Weights of a small image classifier: 195000 training examples.
Rows from block 5 of a small image classifier, named by matrix and row number. Rows with one number belong to one neuron. Each number is 128 + 32 x the weight over its row's rms, rounded and kept within 0 to 255. All counts start at 0. Numbers have three digits each.
After each neuron's rows are labels from the 100 images, of 14848, where the neuron reaches its highest value: "strongest on" is what is common among them. Only what is clearly more common there than usual is listed. The data: seven-segment displays showing three digits. In brackets: how many of the 100.
# fc1: MLP up (model.blocks.5.mlp.fc1.weight, 512x128), inputs 0-63
# fc2: MLP down (model.blocks.5.mlp.fc2.weight, 128x512, transposed), outputs 0-63

fc1.370:097152108172099160115146115135138130140107150130111152091129084096111083057181102133209126127166140150152117148097100114148134108163130116166140179193156199145175154126109128126143145114124199
fc2.370:117119126138073141183125130155041127141166106148082109154069111172102205051142159109118105082148097120118099152211119171155130106138113181092148113105062138146133126174159104031099116144129104
strongest on: the digit 0 (99); second digit: 0 (52); first digit: 0 (49); dark on pale (48)

fc1.170:068127153102135196121125045033086169198092133111126162136133131143134126140103106154125111124124070117110131151167107158183067129125105155117161172132143132190106123147105200174097156100119116
fc2.170:113166081111110125102093138168180105105109050164107127088090076136154134198082132078136118146124118170147106081127053120100150122138129121076095110175135071175100112100127094148115137134129104
strongest on: the digit 4 (80); dark on pale (65); third digit: 4 (41); first digit: 4 (36)

fc1.499:121122136127093188140105151105050086113171080083174096098110068095147142183092104071134094172123087189130099138127107097129169087083123159100157138162053110147138152174105162121111136106063112
fc2.499:155088125115188120178112132086141088128091166137132158142112095102083127049112132143116159092167150064166154157088143133141174110149057116121126136083175124108161120158145117132139121087145129
strongest on: second digit: 0 (26)

fc1.153:121130131191139162120164112166156076213156110105088120086119099121093090130110138140196111101147145147074147134167129137065107105183107068130094090145138137103100115104106127149145159137121124
fc2.153:126135131122155199103113194120224143109127193151186154164168109101079099123115162082099180143155152069136140118090134084170120164066115112151117168141113081133121135130121138128068134158118138
strongest on: green glow (49)

fc1.34:118126063124094188134124112141149130190090126131124119094177118128116075132104130084218147111120145116141133177083083083093119176154095190118103138170172175125146142095128112125153155077159136
fc2.34:134124145167172094143155109166120102043076098128129123092156109161119162106174176129132108138169117159160118124186093114137123088159094170149112073153111134143161131110118114091160100165141100
strongest on: dark on pale (98); the digit 9 (55)

fc1.394:111194107116190084158146142149135085156107141122154072101157133129162094114080172147116151098136098174129108107148129129106075141163151166103166126116129155077157058172147119129133105093162144
fc2.394:159170119130113102090117083066154139154133114143118204152140134174124130127148063140062099098117180105120098136158137124173193134093185139161143122161125161105120121102147153129096135134156165
strongest on: dark on pale (84); the digit 1 (67); second digit: 1 (36); first digit: 1 (26)

fc1.144:155135149180117109131140136170096115170149147145116117107121118118132110116174100159101183132112127134138142135159122134157057136136126120176116160172132153142169137151092129170090128085135088
fc2.144:180090111155145083109139161127107134121154133057109173145129110145091087141124108171104060105153117121103120149097162067108102156110166166135121192091133127120059123137127161078164138081120203
strongest on: dark on pale (93); the digit 4 (59); third digit: 4 (37)

fc1.413:159182148175143112132171092101101157100091132134123159136143170161143148147127099177110091081088113104083125143139173106097138092136093123130085103172132163077236096137119130146126056125133192
fc2.413:157070127134124143125181136152145082127139158122184106160078160164070133141130131153111138147127119185140135112146061095173094178148146109177103110142072106159116118098154134088130127169134054
strongest on: dark on pale (43)

fc1.373:131094148162112165170143099128199144124131125082087086077175142122083149086078182103141067122114164151141181148095084124133101105080089176072130155129135196196145101125113128119153160123157141
fc2.373:209204137119155119094081150162135133149071145125147138163115117123132174116110103092139106104163153144112160152111145150171085115125138081111116079191125176133147224151121088145156088161145133
strongest on: the digit 0 (77); third digit: 0 (53); second digit: 0 (31)

fc1.451:127122160137125128108098126125154155152141119129124178140176112094113166081107126083103077104141137112188095103115102168156095195151129123168142142085187082101128125126170138114104084162111193
fc2.451:131129154132132138149114091100176159131147146218150148121135151127172122160074083145176177135124138131177130078136130132143095149162098173076163107162117096167130186116074075131109096079134081
strongest on: dark on pale (62)

fc1.175:130144138097145140151149162147128140101152199143144073143146195112106148173126120089155113148129134037115160123145145144128156118124119135096144139095149054114160160121082139158099076135146107
fc2.175:123094107160101118048127166136142147123193095108185087113112140157098140127131114169124155160148162133161159131140160124109101148151121133162114138167087190144068100160162179085127207133083182
strongest on: white glow (45); third digit: 1 (29)

fc1.16:152169064133133100077130062168098157145131100119154133125158189125112131103112170113174102139077103128111199063028115129098083163103150129114107155122146114128140150147154086088116114172049104
fc2.16:094154174104162106156154116163166065069161100121083145173156105081133117181113084091120115064207171155133130151139151099103140173127149120110120102107116152130154103156141110128173153130108164
strongest on: the digit 2 (91); dark on pale (89); second digit: 2 (43); first digit: 2 (41)

fc1.292:114140135159136145142104126170094160114164129123128178145129101190153148102125108060150074062102168079093059116119118116121121089210089114089083163156196089147098142124188075126096140142132145
fc2.292:118126190075102124115116091082126122155093182193144113098163123095174106146121097113140167121159136161152124168076143145147176161059126160150095105114133098127133144184078121100102139157064096
strongest on: the digit 1 (80); third digit: 1 (57); dark on pale (49); first digit: 1 (28)

fc1.461:147115144117164080114121146104114132078101137106086112143096137133101102066143073165126089107151167152145079187083103128107047155111103156093091169175149147015116174095075133114098146093135131
fc2.461:100159097151102141131133115132117114173144113129129167070171108151156138175094165129142137159111108092078170086135137082097160085179125106149199111090116121186138106129232073155172101134150144
strongest on: green glow (39)

fc1.221:070065085127112111137136106053099126085132179157128148151177116110125149172130137109126165153125112095094144184127144156140125148128103099093079107085107115169088133135105157109172162151156129
fc2.221:132073153091072156143109149140165137136150108122095110095097138163075143134145125110144114108109130076126149059132124129143162132061107119109168136136141149130112131122172112117112077127128154
strongest on: white glow (61); third digit: 5 (29)

fc1.117:115067156150060170149166101134171108141143198155147163093109169101094099121117060154122068108112044144165077128089116155149139192105157091115210124150122143132159165199117125063156102173169111
fc2.117:095110183079146098100102143125171100095101132087089145161156097102153095123157095113128087094117124042045113186119152160108104072154142054079111103089124157133093072103145107168121116095180124
strongest on: second digit: 0 (31)

fc1.209:122107136108108070109122116151138154136092168122182116164134146166143106164130072120180139164155162134062144105134157136099130125147157118135161119080127173107044067162158154080110134135169140
fc2.209:191122166139125135106131103105141131111167174145135130109132160136134165174110149099090064121190079131126177144082123184114162081119177133107153164086114129113175107130182114105161109159145121
strongest on: the digit 4 (93); first digit: 4 (55); second digit: 4 (44)

fc1.290:142121098139136149122166116155204122143168122162156096172073117154095164145115096151115146173171135105124090199181155076151102109112132152123159153145126183143117150168144219160102164138144092
fc2.290:119199157130150141076106116145138180121074148103102175117129131104109102123101110095140114156111127095169150110133090203121122099113125140144093101110168119138171120073129107109142101122151091
strongest on: the digit 1 (69); first digit: 1 (39)

fc1.422:142132149156066144127112178141103188115137146158177033151184150113135071074128124119174126144139147145119141171116155084062164066097179129126151149092157100137136075185058089145112130141155192
fc2.422:080110087145140105123172149171128161133136112149148099127091125143161134174154086128112151116110091113183184092142130116128111144102086192179143152204053148128125141223122117164163100160116132
strongest on: the digit 1 (66); dark on pale (56); first digit: 1 (42)

fc1.178:160096128184087062083113109104098081191134101119127105110173181163121170124111093073142138123151164107127181095041065120110153157084110151152117104125161150114128151088176112079119098132135051
fc2.178:070128141100145133117134177183076145088161095164119159133090124130151120100164144124124164147134121103131157186161121141102125152087068126109113133190094139127113150159159135143125190138138211
strongest on: the digit 2 (99); dark on pale (61); second digit: 2 (56); first digit: 2 (46)

fc1.72:118217167170112126177144162154121113056147111124091129112161104070123161136118154186123128162097128108141124112138128127137145115149068103112139089156085185180164146106165061098139098128144156
fc2.72:104152091092118101150081147121133198148101112110200118109160169104137139125120127130112122172062089127200159107158146079116122133115082137093150149108194105156117067094113122197081148101102105
strongest on: the digit 0 (70); white glow (42); style: dark on pale (37); second digit: 0 (32)

fc1.387:113120110139088170188093086128120101111184135089110115107179066141133167123146131113141127128093164141202170142124130181152095124091116115088082105087139086021093153107150102101153117155106103
fc2.387:114084120101161064161126096182122145110105136145122106135088111122119184190149111144200178141129146081135057049131114098098088075140077181137165133130116146161084106134106136164144116158152073
strongest on: the digit 2 (87); second digit: 2 (65); white glow (45)

fc1.245:087118063120064075129098151114114140132206157179111177076153133163087110141100162180175135136190055105047100170147108159080105108114153104183157138098169125127116131144132164143130124120143135
fc2.245:168158184125131159148081120113172087133120145125204127183079118106106163118086098103119107147141149120144136098114164134193140153084150116164079130087100133122159161067135081084109096080112142
strongest on: the digit 2 (59); second digit: 2 (36); second digit: 3 (29)

fc1.475:122109145106220133147163125118130069143159113163142083133122131021183170156141200132165086124125105160118168155132115166073096134158137128098155126118147149134159140093163119070105111113117173
fc2.475:121147124146124141157108126167074142136070175099168119085127170126076147137162145092196132136129132102104108103130149133101094080124107080151089119198108113132104135142083149132112163165144115
strongest on: the digit 4 (56); red glow (40); second digit: 4 (31)

fc1.179:111132142138163088104130112212097155133088121165092128123133111129106163102186076146130116173102135135141112098160115113128070094089126060165096145170152053154121132166127090183085153125121121
fc2.179:139166138097097149126156128089125103161165135094096093140130129120130145087099173121129193103179113063125156156142110158122161157084163217128141138097139222128072142122144113114117167112081131
strongest on: dark on pale (72)

fc1.134:140076106085114143084142084053133166136118166113153115162165124123134171188149125084115103099214076107112133131160098146180122151075122084164145150152111111114132090135029114111108134156114105
fc2.134:109137104092073139139175157165117102103099169080134110142134191071144085136123144095120121157083125128093121123076115123118115083104156069094149104144113132097088152119128125170158170132184140
strongest on: white glow (59)

fc1.417:141171147116165123110141093125103095124135069128124129195166176107137086066123143130103146136130115138144138099104143138125156102105132134134115137147107154093177149108151121098163185101126125
fc2.417:107102122153133153115112139163178186137126192134083111179125083080170157121073143102143166110110125147085126105168104115104114125154087102151140118067127099075081131161115133151122124125145094
strongest on: the digit 4 (73); first digit: 4 (41); dark on pale (36)

fc1.438:163079108086087169111062110128071192130083087122123156089116103138103175177124123118150109058105074104162072128182070140097118160101115114133185099147100077084124143190146151124151095158142149
fc2.438:045141132146135103109199162138170162186143174149108143113195139107095093138124163108087112139157157156114126099074181098146122108078125085095111138148069164115116106156111104131132189137085088
strongest on: white glow (38)

fc1.19:086162151187152133142090121076101149157130167161135061150119066180146151147150146068138151101141137123186141168102075106115109150162115106108109116139158113135107123077208066130132107104141151
fc2.19:170149092157130168111166048169172091126128143083133123132158161088136061117093083144130153165144128125089091127196174161124120161107110132165155126139133116122113131134110127121201089183101048
strongest on: the digit 1 (63); second digit: 1 (29); third digit: 1 (29)

fc1.24:171130129172116092173151101072140179102123126149078150092153188128104182119093136133137141203094080061135127102109124152069130109080198122145143175110121127177093144086147133132102119089184124
fc2.24:076131152148163117150127175161137139140135115178144086168120123156104161153197109121088178140120111178152116170112166174106142139120106134167096075090160138111158109155111103108085152129115129
strongest on: green glow (37)

fc1.305:130137109170140144127098174091125160131080131131090121128127082097052123186093155113131152159138086101170118133188147152145160136188200158172167136138102125112128098164145176146119170165188073
fc2.305:165126143074138090147108108163117095155180173139175153095108160205199082079180142055208091082124147165134141150111125122102126142078125110114091104123130104128113181097080109111114142153089186
strongest on: the digit 1 (63); first digit: 1 (46)

fc1.27:040086178117141150135108175185108098185078112146129139186102083113130140148169099103140100155174152162065136173122126120151116140122130143141123110124086104134149116102059129073130122101109130
fc2.27:138093095157102193148096116086192109086089152131123145133188172156113153112092155087133149116134170111146088170121064080152114144182082104125138153149147164081140156120153085134109112146127096
strongest on: dark on pale (56); first digit: 6 (26)

fc1.242:131180085096176124148148140097133135143147087177139084131135185189071111130141155145132102204080135174105120094095132101119180110087131130144097172105142096141077152157157134145123140129128085
fc2.242:200070140134068108128132103138179126125155141160150115178082075160152138097082097111156134039134098091125165099180111146123141097136177185173177091150115141109161100125138110136165095106138138
strongest on: white glow (69)

fc1.310:120131177136143158099093113132174162141156145171098175127209108118125070179098069131079101143143094136086171114077148115110119171116124136096156102140135096131123117185099151178177091105084158
fc2.310:136087104190154122118235125098120067078062164187104118164135124085100176118081127122121157171177168098120111157159136185119171144113115105131142156151093172144098092087126166111151136108089085
strongest on: the digit 4 (100); dark on pale (53); second digit: 4 (50); first digit: 4 (38)

fc1.52:130158077197088110127162103130111093095111189102108130149036083158151127137136080132120147079135176139111174139092162109084073142193136169103165101113154143106181195140112176198114116155114094
fc2.52:126062115064188133101117121128095184153083067170135147103156165152120147142149160119109168168107137135169078131162138163132116104087117138141124183112117126138090076088087103120193127113190161
strongest on: the digit 4 (88); third digit: 4 (74); dark on pale (53); first digit: 4 (25)

fc1.140:131032176195100162105132145090105117154097139128084168182153145043136135106174110133136095126084090132084108100103094151160116127071116103157130123143153117113108188149159114115227157147133100
fc2.140:134103100114126094177108139103119123102154124151072098170114144083156100102073159153121158184161100105086128031160112117175118126139044068087103106101091122069067130119116094136159092131110123
strongest on: the digit 0 (81); first digit: 0 (42); second digit: 0 (30)

fc1.35:141111149204091156078103149089162100094090102091116149116205094129133139116160093090145147086167156133109109116113145114150106162138091124130079206183134191147132065107166082108154157139115187
fc2.35:143106135107165145167099103155181124187107188159106142114091149085151158113153095103183148112127146047097141085119178132131106079105159193104192134116148153065117156113114061084138127167133077
strongest on: the digit 0 (61); third digit: 0 (48); dark on pale (39)